A small image classifier, trained from scratch.
Training: soap at rate 0.0049, 10900 steps, batches of 64, held-out accuracy 99%.
Rows from block 5 of a small image classifier, named by matrix and row number. Rows with one number belong to one channel. Each number is 200 + 30 x the weight over its row's rms, rounded and kept within 0 to 999. All counts start at 0.
After each channel's rows are labels from the 100 images, of 14976, where the channel reaches its highest value: "place" is the part of the image that holds the peak; "top examples" is what is common among them. Only what is clearly more common there than usual is listed. The data: short English words printed on busy colour backdrops. In brackets: how many of the 100.
# convs0: first 3x3 conv (model.blocks.5.convs.0.weight, 192x192x3x3, standardized in use, each kernel summed), inputs 39-77
# convs1: second 3x3 conv (model.blocks.5.convs.1.weight, 192x192x3x3, standardized in use, transposed, each kernel summed), outputs 39-77

convs0.122,217,151,188,207,235,210,222,176,199,163,224,220,181,153,132,189,204,188,282,207,183,212,226,204,202,180,207,196,161,186,252,227,152,221,167,210,245,203,159
convs1.122,190,163,234,214,195,219,242,201,183,184,193,206,179,180,213,223,197,237,210,211,219,249,252,201,205,188,185,196,255,215,235,190,234,121,200,183,187,206,198
place: bottom centre (27)
top examples: grey ink (37); the letter p (31)

convs0.127,209,193,164,148,227,212,185,208,170,208,156,274,216,203,173,169,219,205,138,201,223,198,245,235,214,247,263,162,178,205,257,201,184,232,163,165,228,202,213
convs1.127,231,206,201,153,248,228,212,236,233,155,228,220,234,183,196,162,242,210,157,202,190,207,188,196,190,210,192,205,205,209,202,213,211,208,180,214,219,219,201
place: middle left (37); bottom left (32)
top examples: capitals (62)

convs0.175,232,193,272,194,250,244,209,192,207,217,244,220,178,182,221,176,199,180,239,133,244,209,228,177,176,198,230,215,210,193,213,172,173,183,207,245,208,218,198
convs1.175,212,263,196,246,215,195,213,214,170,239,213,218,262,197,225,232,191,164,264,215,227,196,181,285,177,193,191,199,218,235,199,239,211,182,194,229,210,202,208
place: centre (43)
top examples: first letter capital (100)

convs0.44,223,205,205,195,262,184,192,207,171,197,185,230,205,155,195,203,204,178,181,198,221,203,223,221,248,198,136,236,187,224,195,189,231,172,174,224,224,258,183
convs1.44,241,214,231,179,252,217,186,183,174,220,205,220,239,249,218,148,245,184,204,207,213,178,133,205,175,195,283,145,133,172,162,224,199,215,163,169,254,213,176
place: middle right (28); centre (25)
top examples: capitals (90); the letter s (41)

convs0.63,192,228,251,215,212,212,248,224,174,165,204,236,244,217,183,182,219,201,266,180,203,195,153,180,190,251,178,200,218,157,210,202,194,274,195,183,216,179,210
convs1.63,193,190,188,164,163,239,291,233,181,199,203,193,142,196,176,221,207,216,237,224,181,200,187,149,211,187,211,190,193,200,219,179,186,151,238,167,192,218,204
place: middle left (49)
top examples: small letters (95); the letter h (39)

convs0.156,224,249,205,192,245,208,156,167,201,218,197,192,185,192,177,231,207,240,272,181,167,157,195,224,253,244,219,164,172,211,205,251,143,235,197,226,247,232,210
convs1.156,209,162,189,203,198,168,251,212,278,209,162,212,247,182,208,192,249,201,241,202,227,218,226,203,239,150,154,184,261,203,200,200,181,220,208,283,169,181,224
place: middle right (42)
top examples: the letter e (75); the letter n (60); small letters (60)

convs0.144,205,196,214,191,197,204,194,203,199,190,214,199,163,140,185,214,200,198,217,215,195,222,194,238,148,171,186,183,209,166,127,181,110,212,211,183,234,187,163
convs1.144,179,178,196,189,177,189,121,177,190,204,160,176,202,183,200,173,194,202,191,157,248,229,219,204,210,159,234,221,196,265,256,208,285,197,190,225,183,205,200
place: top centre (31); middle right (25)
top examples: capitals (89)

convs0.23,178,217,232,242,189,184,226,183,216,208,194,194,202,229,242,166,229,187,180,201,187,201,172,235,211,265,176,197,269,200,261,190,184,194,238,201,173,206,152
convs1.23,187,197,188,223,230,176,184,129,189,175,224,186,202,223,198,157,154,217,232,188,236,226,165,170,169,231,209,218,232,187,208,216,198,201,227,241,213,196,202
place: middle left (35)
top examples: small letters (80)

convs0.93,191,210,141,185,227,203,190,194,181,216,180,222,200,231,215,189,206,219,203,207,177,225,218,136,195,242,217,232,224,228,206,195,193,237,170,202,243,213,201
convs1.93,202,206,212,198,191,254,252,193,210,189,227,221,218,214,174,198,195,145,242,230,215,142,126,210,162,224,184,138,171,138,169,184,144,157,214,210,210,212,205
place: bottom left (44)
top examples: first letter capital (78)

convs0.155,221,215,206,118,181,222,179,198,143,225,188,125,190,177,210,262,233,155,190,213,91,240,190,196,215,230,185,211,216,207,216,236,201,159,189,213,194,172,184
convs1.155,191,227,180,249,127,147,186,169,168,187,173,144,178,198,201,177,194,189,132,202,243,201,178,211,209,242,236,180,178,159,176,118,166,240,211,173,215,207,198
place: middle left (58)
top examples: first letter capital (87)

convs0.84,173,137,204,240,229,207,201,155,171,244,178,218,205,157,161,226,212,204,281,224,140,186,183,241,201,230,179,221,160,248,197,227,226,169,159,199,185,214,200
convs1.84,249,217,173,187,178,218,210,177,224,172,175,204,221,184,195,215,222,214,185,213,168,215,172,205,192,252,190,145,172,158,185,168,107,236,214,161,210,203,247
place: centre (36)
top examples: first letter capital (62); the letter i (57)

convs0.67,176,254,242,184,192,209,205,210,199,205,193,190,169,194,190,180,211,172,227,197,207,188,175,204,232,211,159,248,259,187,193,159,173,233,167,196,240,162,175
convs1.67,167,216,187,207,198,159,230,153,197,233,200,181,210,188,172,217,235,182,213,179,191,208,181,204,223,172,218,217,210,219,191,188,208,179,207,238,249,249,231
place: top left (50); middle left (33)
top examples: first letter capital (85); the letter b (33)

convs0.167,229,152,176,223,184,187,194,205,241,174,197,217,196,173,202,216,183,223,231,157,236,207,206,207,166,176,193,204,218,170,180,153,218,177,180,178,187,239,198
convs1.167,240,200,242,212,215,210,214,183,254,233,238,212,245,202,201,220,212,193,235,158,211,182,146,215,264,217,195,247,269,214,161,128,190,186,189,215,221,189,180
place: middle right (27)
top examples: capitals (69); the letter k (29)

convs0.19,200,184,181,179,210,219,184,195,270,157,215,272,215,174,228,187,217,178,212,231,132,174,190,240,284,214,135,269,201,174,208,215,222,228,164,225,231,193,193
convs1.19,190,187,187,107,174,175,171,192,231,185,196,205,221,166,188,178,185,209,181,175,189,202,178,234,145,187,227,167,180,179,139,190,132,186,159,144,204,203,164
place: centre (35)
top examples: the letter a (61); the letter y (25)

convs0.148,178,238,222,142,239,222,160,202,221,213,186,216,184,174,254,201,182,199,196,191,212,223,136,169,233,181,264,269,224,213,214,209,190,260,193,141,188,176,219
convs1.148,226,257,152,188,224,229,221,205,203,148,254,200,195,307,205,168,263,212,186,156,188,194,177,241,151,215,193,198,184,200,169,174,192,197,167,191,191,252,250
place: middle left (30)
top examples: first letter capital (74)

convs0.187,227,198,152,180,162,229,232,203,211,207,214,210,242,207,219,209,191,215,160,207,212,210,223,215,235,237,151,240,222,175,199,222,232,202,205,243,213,191,159
convs1.187,163,249,212,166,171,148,213,224,145,205,163,161,195,211,183,205,261,206,168,201,210,196,180,220,137,202,245,207,257,135,256,120,203,216,199,252,268,226,196
place: top centre (37)
top examples: capitals (84)

convs0.51,153,242,255,244,158,215,229,221,166,206,226,207,185,228,128,226,229,185,218,210,181,146,180,137,208,183,147,220,243,198,242,167,201,237,173,206,284,194,162
convs1.51,232,236,238,229,204,225,197,217,199,162,171,208,211,242,192,180,199,235,232,203,170,242,238,117,219,193,205,233,232,230,207,273,199,138,202,168,216,185,184
place: middle left (51); top left (36)
top examples: small letters (97); the letter b (27)

convs0.171,260,232,207,174,209,229,217,243,220,205,220,210,220,198,210,206,209,175,203,196,238,210,185,189,193,171,232,159,185,145,187,221,165,307,175,202,280,205,217
convs1.171,166,195,191,215,149,154,193,182,220,190,227,219,220,228,193,192,247,195,248,199,201,215,221,161,223,220,194,227,204,224,213,213,204,165,196,198,213,225,226
place: middle left (45); bottom left (34)
top examples: first letter capital (79); the letter b (30)

convs0.64,206,222,269,164,181,184,196,211,253,204,190,207,204,153,145,228,213,212,220,198,205,233,171,202,151,151,236,175,153,148,232,164,194,198,151,180,254,179,230
convs1.64,226,204,156,177,188,230,186,257,228,227,190,206,190,219,216,182,193,184,186,247,211,186,225,194,163,202,180,187,192,225,213,208,253,218,191,208,174,183,171
place: middle right (35)
top examples: the letter y (89); small letters (70)

convs0.43,196,171,241,163,221,245,208,276,219,228,210,175,234,169,174,181,201,181,250,150,186,123,215,167,207,189,169,261,219,239,221,187,189,175,178,141,174,226,262
convs1.43,176,227,214,205,225,203,231,157,178,226,191,240,226,178,234,218,216,228,243,238,182,194,192,225,165,199,191,182,159,154,160,162,196,212,235,243,192,146,169
place: middle left (32); centre (25)
top examples: first letter capital (88)

convs0.90,183,206,270,186,222,186,207,169,202,207,183,205,172,184,229,186,193,226,215,210,197,279,187,250,203,188,165,224,141,213,158,185,223,160,143,176,152,229,220
convs1.90,213,208,210,245,217,212,245,204,190,271,267,225,243,225,233,232,224,175,205,243,194,183,181,168,216,193,201,193,194,217,210,215,215,143,209,186,194,179,174
place: middle left (32)
top examples: the letter y (31)

convs0.1,175,214,171,123,269,215,194,191,215,282,184,225,227,164,226,214,208,225,181,221,194,250,180,225,221,275,165,201,157,230,218,238,207,204,190,218,221,231,211
convs1.1,176,211,220,177,197,211,205,222,204,170,197,216,224,250,204,214,232,240,202,228,191,214,163,199,156,152,225,146,195,135,148,201,169,225,173,199,202,206,94
place: middle left (43)
top examples: small letters (90); the letter w (48)

convs0.190,255,176,220,164,182,178,200,190,153,235,196,245,241,244,197,196,209,196,287,208,200,234,204,224,244,232,142,172,198,246,248,183,170,200,177,238,154,240,207
convs1.190,195,155,183,232,187,211,121,210,194,170,207,233,210,207,189,203,201,170,166,177,217,202,232,195,226,211,204,190,219,225,225,185,207,177,186,233,205,140,216
place: middle left (34); centre (26)
top examples: first letter capital (81)

convs0.50,242,179,189,94,223,212,254,165,259,223,215,234,187,151,186,193,193,195,222,168,168,176,224,184,186,206,242,207,206,217,211,224,204,175,177,217,215,248,166
convs1.50,188,141,158,196,221,166,194,213,199,199,234,244,195,218,169,229,146,221,156,208,228,170,223,191,164,162,229,207,174,187,215,175,204,227,194,229,221,176,132
place: middle left (45)
top examples: small letters (94); the letter a (69)

convs0.76,226,190,232,243,215,216,273,219,240,228,232,238,178,232,190,170,227,140,191,196,189,156,191,195,198,178,226,179,177,187,223,227,234,227,170,147,235,186,224
convs1.76,196,177,181,192,248,209,156,212,257,199,186,165,141,219,226,174,183,222,229,219,210,187,206,192,147,195,179,191,215,207,205,225,206,169,221,185,206,192,201
place: bottom centre (28)
top examples: small letters (66)

convs0.48,179,209,182,210,191,205,205,228,218,198,192,217,229,205,203,191,182,197,196,163,254,137,206,188,212,259,201,171,199,210,194,211,237,178,155,241,178,212,241
convs1.48,170,186,199,200,229,246,153,189,173,155,171,172,160,190,185,202,186,190,221,176,198,158,157,244,220,164,218,241,191,190,154,213,213,231,175,200,138,204,195
place: top centre (41); centre (29)
top examples: first letter capital (69); the letter o (61)

convs0.94,213,223,181,206,223,194,202,177,164,197,194,131,189,263,160,179,180,128,256,243,204,162,211,224,195,224,204,238,139,238,210,226,212,159,124,168,180,198,226
convs1.94,220,197,193,188,175,169,150,145,176,183,191,181,176,194,185,176,202,191,159,210,230,197,177,243,185,258,204,157,188,169,164,193,199,256,171,173,225,205,215
place: bottom centre (31); centre (25)
top examples: the letter h (33); the letter m (27)

convs0.45,210,213,183,228,236,255,191,205,221,195,178,159,209,178,219,229,220,189,211,185,213,198,188,216,189,185,174,189,247,241,220,161,180,265,168,216,226,200,164
convs1.45,154,221,110,246,226,198,225,207,156,192,169,134,186,204,168,175,201,233,227,174,196,184,202,152,204,248,183,203,209,219,175,233,226,219,234,203,198,209,236
place: centre (29)
top examples: capitals (83)

convs0.34,215,147,204,222,232,205,148,180,179,218,228,226,199,186,211,212,201,263,267,186,199,182,157,281,212,260,150,205,260,197,242,208,212,182,206,192,189,204,273
convs1.34,205,215,268,214,216,234,138,154,170,210,176,189,142,236,199,201,155,280,193,225,191,190,167,214,192,185,186,231,181,140,213,182,203,192,185,208,184,175,160
place: centre (54)
top examples: first letter capital (66)

convs0.66,230,189,229,175,227,187,186,193,272,162,238,198,225,197,253,219,219,231,237,183,195,185,200,199,217,188,200,217,167,245,202,244,208,187,206,243,207,134,201
convs1.66,146,200,177,167,211,237,166,186,243,195,187,181,209,213,191,237,149,150,202,192,166,209,141,201,139,217,196,217,203,188,185,241,166,223,207,208,193,241,188
place: top centre (44)
top examples: first letter capital (77)

convs0.166,196,214,253,153,210,227,185,214,199,232,188,216,206,178,224,174,232,193,226,241,170,153,215,211,210,255,183,202,218,223,205,204,223,221,167,234,212,189,202
convs1.166,287,207,186,199,222,275,199,242,223,166,114,190,197,202,235,200,206,224,168,149,184,184,154,207,175,245,166,229,217,182,143,211,193,211,174,258,248,236,216
place: top left (32)
top examples: capitals (66)

convs0.54,189,238,212,261,198,215,224,246,147,179,228,251,220,221,193,237,182,154,190,188,158,186,223,217,227,225,210,191,209,198,228,182,216,271,144,218,251,214,207
convs1.54,233,223,154,234,187,187,191,192,204,175,186,209,170,175,197,188,210,200,190,154,216,244,157,153,164,238,169,156,221,173,121,207,173,203,207,208,120,157,240
place: bottom left (42); middle left (32)
top examples: first letter capital (94); the letter l (48)

convs0.77,180,212,221,189,183,163,189,206,160,174,198,189,223,253,216,231,209,178,184,235,162,252,227,169,192,230,200,170,245,220,235,197,209,228,158,186,196,222,203
convs1.77,207,272,207,201,181,191,168,198,217,154,178,172,200,216,178,158,154,226,229,184,210,210,202,222,232,227,222,166,174,198,234,126,171,186,240,180,237,204,203
place: top centre (36); centre (34)
top examples: capitals (100)

convs0.55,219,164,219,197,164,227,175,237,260,151,233,254,212,180,202,263,205,196,220,146,204,180,174,197,191,236,197,226,205,216,259,222,198,183,200,221,238,158,178
convs1.55,213,209,216,217,236,169,206,204,204,213,218,203,154,190,193,212,136,208,202,218,185,172,175,185,185,178,172,204,194,245,228,205,195,170,218,181,186,157,205
place: bottom centre (39); centre (28)
top examples: small letters (71); the letter a (68)

convs0.145,188,156,220,136,150,182,210,179,194,195,238,206,184,191,218,172,210,133,112,239,165,238,219,123,203,272,196,206,186,214,194,196,216,184,218,242,170,242,171
convs1.145,193,176,188,198,200,178,139,214,180,229,198,229,239,202,228,201,214,217,172,208,137,153,207,237,135,262,168,140,147,217,194,221,179,179,194,196,235,191,131
place: middle right (33)
top examples: small letters (92); the letter p (53); the letter y (33)

convs0.173,255,242,224,214,224,236,212,254,233,186,223,177,206,171,203,205,155,179,224,181,188,162,216,207,250,218,249,207,170,216,200,212,209,173,222,190,237,169,166
convs1.173,181,144,196,196,227,189,205,208,228,202,213,215,190,246,229,159,211,201,206,197,229,200,229,138,227,204,177,262,245,194,233,218,254,275,244,190,167,245,202
place: bottom left (55); middle left (31)
top examples: first letter capital (84)

convs0.60,167,210,168,215,192,186,200,219,176,187,193,197,182,184,238,208,161,206,193,190,170,173,211,224,211,212,200,184,197,165,267,205,230,249,218,186,227,207,218
convs1.60,225,159,139,176,226,219,157,176,134,193,234,168,172,193,236,154,203,199,165,207,196,217,200,183,197,188,238,230,175,152,182,233,203,199,202,176,261,163,169
place: middle left (34)
top examples: small letters (74); the letter i (48)

convs0.121,216,212,223,173,163,203,264,252,205,187,216,216,197,193,174,192,200,140,271,211,165,196,214,185,196,227,254,208,181,202,186,194,207,199,222,195,207,164,163
convs1.121,226,170,262,189,241,162,228,158,197,234,243,203,242,167,202,205,197,176,229,167,205,217,230,204,203,179,179,210,183,178,207,191,246,226,219,129,223,186,210
place: top left (46); middle left (27)
top examples: first letter capital (79)

convs0.28,203,216,226,186,190,231,227,175,239,201,248,191,204,164,222,222,195,215,201,254,215,161,161,235,191,216,165,183,258,198,194,150,211,193,183,177,162,217,153
convs1.28,237,266,216,216,253,187,162,222,212,241,184,194,172,180,199,203,152,175,195,225,230,218,211,142,236,155,205,205,212,220,219,205,200,171,231,192,172,181,196
place: centre (58)
top examples: capitals (100)

convs0.11,179,223,164,192,180,178,191,221,152,196,192,234,230,158,215,182,203,219,182,159,208,221,187,213,137,180,183,235,179,177,217,204,202,251,202,167,202,162,149
convs1.11,260,173,254,179,242,221,209,212,206,203,234,207,217,182,220,188,268,156,195,212,217,166,202,193,190,181,234,225,229,179,215,203,213,223,182,142,196,196,127
place: middle left (29)
top examples: the letter r (50)

convs0.99,258,143,243,155,229,198,192,192,195,236,179,205,213,213,171,211,174,148,189,162,259,211,159,189,225,192,250,228,212,205,246,178,182,217,169,203,274,195,267
convs1.99,246,172,194,193,200,228,201,226,210,216,258,214,251,235,227,161,201,184,173,187,174,239,187,131,259,230,180,213,270,199,231,148,188,239,186,172,203,240,176
place: middle left (51); top left (37)
top examples: small letters (99); the letter h (41)